config = dict(
    model='audio frame classifier',
    dataset='tunes sung on syllables by a formant synthesiser',
    train_examples=39062,
    time_shift_ms=100,
    n_mels=80,
    hop_length=160,
    input='log_mel',
    spec_augment=False,
    win_length=512,
    num_classes=63,
    output_stride=2,
    arch='quartznet',
    norm='batchnorm',
    hidden_act='relu',
    depths=[4, 4, 4],
    kernel_size=17,
    stem='single',
    widths=[128, 160, 192],
    init='trunc_normal_002',
    residual_init='zero_last',
    optimizer='adamw',
    learning_rate=0.0032,
    beta1=0.8,
    beta2=0.98,
    eps=1e-08,
    max_grad_norm=5.0,
    gradient_noise=0.1,
    sam_rho=0.05,
    max_steps=6700,
    batch_size=256,
    epochs=43.9,
    lr_schedule='cosine',
    final_lr_fraction=0.01,
    warmup_steps=130,
    weight_decay=0.2,
)
Rows from block 9, named by matrix and row number. Rows with one number belong to one channel. Each number is 50 + 10 x the weight over its row's rms, rounded and kept within 0 to 99. All counts start at 0. After the name is the row's rms in percent of the matrix's.
# convs1: first pointwise conv (model.blocks.9.convs.1.weight, 192x192x1), inputs 0-95
# convs3: second pointwise conv (model.blocks.9.convs.3.weight, 192x192x1, transposed), outputs 0-95
convs1.162 104:54 38 54 47 54 64 37 76 60 50 56 41 37 43 58 65 50 43 50 53 52 52 45 29 78 52 47 51 48 27 70 54 43 51 36 57 56 44 50 44 34 52 39 55 42 52 40 34 48 52 49 47 36 47 66 54 47 45 57 50 68 42 57 55 50 54 47 72 40 50 54 63 52 57 45 54 62 58 43 57 51 52 43 40 53 50 66 65 56 57 54 39 63 28 55 75
convs3.162 110:34 59 39 60 44 57 45 46 52 56 57 49 66 53 57 62 63 50 63 53 46 54 55 64 51 53 46 55 49 42 54 59 31 44 47 60 39 53 57 71 48 37 46 53 43 43 45 55 52 56 44 41 44 50 60 60 68 44 58 44 59 68 47 57 54 49 49 35 41 68 64 50 56 51 57 52 50 50 60 36 49 46 62 59 49 67 40 50 42 43 35 56 65 44 37 41
convs1.163 100:47 62 27 48 34 56 39 56 52 39 44 31 57 38 53 56 61 46 43 52 46 52 48 47 47 52 80 71 46 57 48 50 44 52 56 53 51 94 51 55 56 57 51 44 50 55 52 35 56 48 43 53 47 52 37 57 36 60 59 65 48 60 24 51 53 45 53 53 57 49 53 63 38 39 43 50 65 45 33 53 34 55 55 51 68 43 47 51 60 43 48 37 48 37 49 54
convs3.163 116:48 48 21 48 47 53 57 58 65 41 42 57 29 53 53 38 48 47 60 62 50 54 54 54 56 41 67 72 46 51 44 41 41 45 42 49 52 29 61 50 51 34 45 62 58 54 49 45 36 57 73 45 57 52 53 40 53 49 33 32 42 52 44 40 60 47 58 36 55 55 56 39 56 63 50 42 53 52 49 48 41 45 32 57 49 57 57 53 52 59 39 60 47 46 41 39
convs1.164 092:36 53 53 48 53 60 50 51 67 53 42 55 46 54 53 44 43 44 33 59 47 49 59 19 36 44 58 48 53 52 47 48 47 61 45 55 65 40 43 46 46 61 48 49 49 46 44 59 41 38 47 52 40 49 48 45 63 41 42 51 57 49 51 51 53 60 38 41 58 43 50 47 40 53 48 60 99 42 49 43 67 64 57 56 51 56 49 44 48 48 50 60 35 54 49 60
convs3.164 100:52 53 43 59 46 48 67 45 68 61 51 33 48 64 48 57 46 52 41 48 48 42 42 36 50 45 57 43 48 45 38 75 42 53 46 58 65 63 45 43 67 34 50 75 53 35 54 63 60 57 62 44 61 60 56 43 41 61 48 42 54 45 34 60 45 47 41 67 51 47 46 56 57 55 59 48 72 44 30 40 60 55 47 51 48 44 56 51 48 51 44 45 61 52 68 56
convs1.165 105:38 31 54 68 50 57 57 28 50 52 60 45 34 55 52 50 48 61 44 51 78 49 28 60 60 57 40 44 43 65 44 29 50 38 36 41 50 56 44 46 43 58 43 55 51 28 36 42 50 29 37 55 44 58 45 52 53 53 43 64 59 59 40 55 58 30 48 64 48 48 62 49 41 54 64 56 40 67 54 61 55 54 63 52 43 64 50 52 52 42 51 46 52 55 39 47
convs3.165 103:60 56 57 53 62 44 44 65 55 45 31 48 58 49 42 49 59 53 44 43 43 59 47 45 61 49 50 45 54 50 29 48 57 34 40 54 46 54 68 61 70 53 50 48 57 58 55 52 56 58 56 43 48 33 42 31 67 40 43 53 42 39 33 52 52 41 37 58 51 45 77 56 60 52 39 53 58 50 61 32 51 64 41 49 37 47 44 49 42 46 54 51 29 40 33 53
convs1.166 096:51 47 63 37 59 50 62 22 52 31 65 47 46 60 47 50 72 47 54 65 49 63 57 52 51 51 38 47 47 47 48 57 44 60 59 40 66 46 57 41 53 60 69 47 48 47 44 40 48 41 45 51 66 37 49 49 50 47 50 52 41 68 61 55 60 62 54 50 55 57 43 67 42 45 46 55 46 83 49 36 52 46 50 49 75 70 29 36 43 71 46 47 49 33 40 38
convs3.166 101:37 43 47 43 39 55 67 51 51 43 54 54 49 57 41 58 51 48 33 52 64 45 47 41 39 25 48 38 33 33 55 58 68 51 53 41 47 35 44 51 46 60 54 65 58 39 40 58 35 43 54 45 42 64 41 41 47 65 50 59 58 50 47 64 38 35 46 40 49 35 27 52 55 65 51 46 61 49 44 74 42 38 32 50 64 49 34 56 62 56 43 40 35 52 58 39
convs1.167 098:37 32 53 57 59 63 47 56 60 66 51 43 46 49 46 59 50 46 36 42 52 62 46 44 49 47 76 55 35 47 44 56 45 53 47 69 56 21 20 46 37 54 43 59 37 44 46 36 38 36 46 53 61 39 27 54 42 50 46 48 33 38 28 46 35 51 42 47 52 51 54 50 49 55 41 53 53 52 46 49 61 39 40 53 53 48 48 29 50 50 53 53 43 45 51 54
convs3.167 101:52 67 41 47 45 53 42 48 56 58 51 51 58 54 59 65 35 52 58 59 58 61 48 53 55 54 60 58 43 54 50 59 35 50 56 50 62 75 64 47 63 52 58 46 31 60 50 48 59 62 47 46 51 63 50 50 47 51 47 43 61 57 50 53 47 32 46 69 64 38 38 59 54 62 41 42 55 52 32 47 53 44 29 47 51 38 50 60 42 35 46 56 46 53 59 49
convs1.168 096:39 59 49 58 40 55 40 59 48 54 52 58 23 42 72 39 60 47 68 41 56 36 50 49 42 44 39 50 49 32 50 65 55 50 50 42 60 65 34 51 59 37 43 55 44 53 53 71 44 54 63 46 57 48 58 53 65 39 66 57 49 32 42 65 62 34 54 69 43 36 60 43 54 57 53 51 51 47 65 50 52 64 63 47 49 56 56 42 33 51 53 53 52 68 37 51
convs3.168 096:70 62 64 62 49 50 55 69 50 38 46 53 58 55 52 45 36 61 36 36 47 45 49 56 39 59 40 45 56 49 42 48 48 62 70 54 52 55 43 49 38 63 65 52 57 52 57 59 57 45 47 50 45 54 48 46 58 36 61 49 60 71 49 49 53 59 51 55 44 54 49 64 45 57 38 50 34 57 66 71 47 57 59 45 48 41 64 59 56 63 56 34 35 57 60 42
convs1.169 095:65 55 37 67 47 55 51 40 61 59 37 40 37 41 47 39 46 53 49 65 48 71 52 46 25 47 51 43 40 61 43 64 64 64 57 23 47 51 60 59 40 42 51 47 52 58 43 36 56 45 51 55 54 43 29 56 61 49 39 50 64 64 47 44 45 51 68 47 56 41 56 59 43 55 43 57 49 40 47 61 43 59 47 65 60 46 52 70 54 45 53 60 68 44 34 43
convs3.169 108:42 51 41 51 32 53 46 59 61 50 48 52 37 54 52 55 18 54 43 61 56 41 42 52 40 79 66 48 53 47 43 49 48 49 61 45 57 59 44 46 57 60 47 54 40 55 41 40 52 39 64 55 54 57 61 47 42 48 69 69 48 46 41 57 49 44 26 42 64 50 42 45 56 47 46 76 55 69 49 46 61 42 38 43 45 61 62 48 39 52 60 43 45 48 50 44
convs1.170 093:56 49 39 60 48 41 21 50 58 72 62 55 44 45 48 38 45 41 03 53 62 47 58 70 61 43 50 31 59 48 19 52 53 43 56 66 46 53 44 56 42 47 48 36 47 44 55 42 41 46 52 50 47 53 26 55 49 27 45 44 42 47 60 49 43 50 51 51 32 50 46 53 47 56 55 55 82 57 45 42 53 47 44 58 50 49 50 49 48 49 47 57 72 61 55 36
convs3.170 105:50 44 51 61 57 58 57 58 65 58 57 56 43 52 47 55 42 56 99 36 65 37 53 39 55 53 47 35 50 41 28 48 72 48 44 49 62 42 46 46 44 51 53 57 48 36 50 58 57 48 58 47 53 42 65 56 57 49 43 47 61 40 48 44 68 41 45 44 58 47 59 41 51 52 50 51 60 52 56 57 56 45 52 36 58 50 55 52 56 34 33 56 47 53 50 56
convs1.171 094:42 32 54 65 50 44 37 62 30 53 60 49 57 61 49 63 41 29 70 63 49 46 51 53 32 55 57 30 38 60 55 54 53 56 53 45 57 53 47 52 57 58 48 25 41 41 54 44 47 52 59 68 81 43 39 53 42 46 50 47 59 50 54 34 35 58 66 37 51 50 58 45 28 57 38 59 52 39 57 50 47 58 42 63 54 51 42 78 39 66 53 42 35 38 50 42
convs3.171 095:35 39 48 53 40 48 60 43 49 35 70 46 67 48 42 61 55 53 47 46 52 40 42 40 35 67 72 57 52 72 55 53 59 50 31 57 36 60 46 58 66 41 72 70 54 70 47 49 46 50 54 46 50 59 35 27 33 50 51 47 51 37 52 44 42 40 60 55 49 36 52 40 63 61 53 42 64 44 59 42 32 39 38 45 36 62 66 54 36 62 60 43 41 40 63 50
convs1.172 095:60 46 43 48 51 50 53 73 51 45 32 59 44 49 43 44 55 59 43 48 36 50 50 57 58 68 44 67 37 45 44 46 70 55 37 56 44 37 46 40 55 54 44 31 45 71 84 49 55 59 49 56 60 60 59 58 50 65 48 30 56 60 51 30 59 59 48 47 24 52 48 72 50 42 35 42 55 33 45 46 66 39 50 53 61 46 58 52 66 51 46 17 54 40 47 60
convs3.172 095:56 72 47 52 55 66 76 61 40 61 66 44 62 54 38 42 40 57 39 45 57 38 55 37 65 42 47 56 39 68 40 27 45 64 57 38 39 51 54 45 61 63 58 56 51 29 52 47 38 48 54 51 54 63 49 44 55 37 57 66 58 44 51 44 47 62 53 39 64 44 44 51 49 51 45 35 56 59 51 44 52 44 45 60 32 44 51 43 39 50 39 32 45 63 36 44
convs1.173 102:38 52 27 47 37 80 59 37 46 42 37 37 43 50 71 46 46 52 57 43 52 52 66 47 36 42 50 66 46 50 55 57 61 64 37 69 62 42 51 42 45 49 44 46 34 35 44 52 31 40 59 43 49 47 57 54 42 40 50 57 43 58 44 41 53 43 42 43 46 51 37 36 59 55 60 46 49 71 44 52 45 59 54 38 65 60 35 75 68 64 54 53 47 60 54 58
convs3.173 096:61 37 50 51 57 43 38 43 50 46 77 61 48 49 43 44 44 51 40 51 53 32 54 44 51 66 77 48 44 54 45 58 54 56 68 64 45 40 42 59 54 52 54 48 46 52 51 48 72 42 50 67 53 52 39 59 37 36 29 55 35 72 60 33 51 55 55 46 61 47 50 58 45 58 45 34 57 35 48 58 42 42 54 41 72 37 57 41 64 58 65 34 34 68 56 48
convs1.174 101:55 61 38 43 48 59 46 95 43 50 45 59 45 48 51 62 64 49 53 68 51 37 51 55 42 40 39 38 40 29 50 66 44 52 66 42 21 57 35 36 55 52 46 43 50 53 66 67 46 64 51 50 60 46 41 40 29 39 53 47 47 50 54 45 49 48 43 49 42 61 45 51 64 54 41 60 60 38 47 41 49 42 37 53 53 60 47 51 50 37 58 48 52 58 42 48
convs3.174 094:54 43 46 47 60 19 58 41 56 58 44 57 65 57 49 49 53 50 47 60 35 48 59 54 60 41 25 55 39 51 44 41 44 50 32 50 51 43 51 39 53 34 57 51 52 40 65 55 55 40 47 50 47 34 62 39 43 53 66 49 36 57 51 42 33 49 62 47 59 32 57 41 38 53 49 35 59 27 49 55 37 34 35 36 39 51 59 63 40 41 48 46 48 63 56 39
convs1.175 105:52 44 43 50 50 50 68 46 42 57 59 56 49 50 65 57 43 56 48 60 57 68 45 39 38 31 52 47 54 55 62 35 35 52 34 34 61 41 34 46 49 54 27 36 53 36 52 58 59 50 50 50 61 60 59 57 41 49 48 38 77 52 39 46 46 61 56 67 52 49 67 46 77 57 47 42 51 34 39 34 55 54 39 33 53 68 38 41 50 50 54 49 65 43 42 58
convs3.175 098:47 44 38 51 44 60 39 60 50 41 66 49 56 53 48 56 36 50 41 46 37 33 58 71 56 52 53 44 60 64 51 66 59 48 57 43 45 38 48 53 41 55 62 59 62 53 51 46 40 47 60 59 38 38 42 46 53 55 51 48 52 43 48 47 42 65 39 50 70 58 51 42 29 35 26 77 41 46 39 34 55 55 52 55 57 48 43 44 74 55 58 31 46 44 43 38
convs1.176 104:59 46 41 27 34 66 52 52 43 46 48 50 55 59 55 54 41 39 51 69 38 53 47 43 46 29 43 36 43 74 41 59 55 50 37 66 59 50 52 38 42 64 53 53 65 41 44 65 53 54 62 25 49 59 33 40 54 31 60 64 59 47 39 62 55 54 57 52 44 52 43 52 61 43 43 60 47 61 55 78 51 48 52 43 51 58 63 40 53 22 68 44 45 62 60 50
convs3.176 104:39 54 23 59 43 55 51 49 51 45 56 54 56 48 45 40 53 44 56 47 75 65 38 59 50 38 40 44 40 42 52 44 63 33 54 51 49 61 43 57 68 58 32 55 49 60 53 50 42 39 46 36 57 52 42 66 53 38 42 47 54 55 35 61 62 47 48 37 45 50 40 65 47 34 49 50 52 47 58 61 42 60 45 44 57 71 66 60 54 66 43 58 58 51 36 52
convs1.177 107:53 54 56 38 35 57 47 22 49 61 42 47 67 66 41 55 24 47 50 57 67 57 40 54 54 48 40 55 32 77 47 44 54 45 35 57 53 49 32 31 56 40 41 51 52 41 46 58 43 46 52 35 50 65 57 51 57 52 47 36 46 56 73 56 49 52 55 56 39 58 39 41 22 58 54 63 52 61 45 65 49 42 65 56 53 48 55 61 60 61 42 46 60 54 59 63
convs3.177 097:45 57 59 52 60 38 52 45 47 60 44 60 52 55 49 41 73 60 44 35 62 29 47 45 50 59 24 67 43 68 43 45 55 55 54 38 57 55 62 53 40 47 56 56 46 41 53 54 49 26 41 42 59 44 40 54 40 43 44 36 53 53 58 31 47 53 52 40 56 39 28 55 40 32 45 57 45 61 50 45 56 51 51 47 47 62 54 63 49 53 43 47 51 59 56 67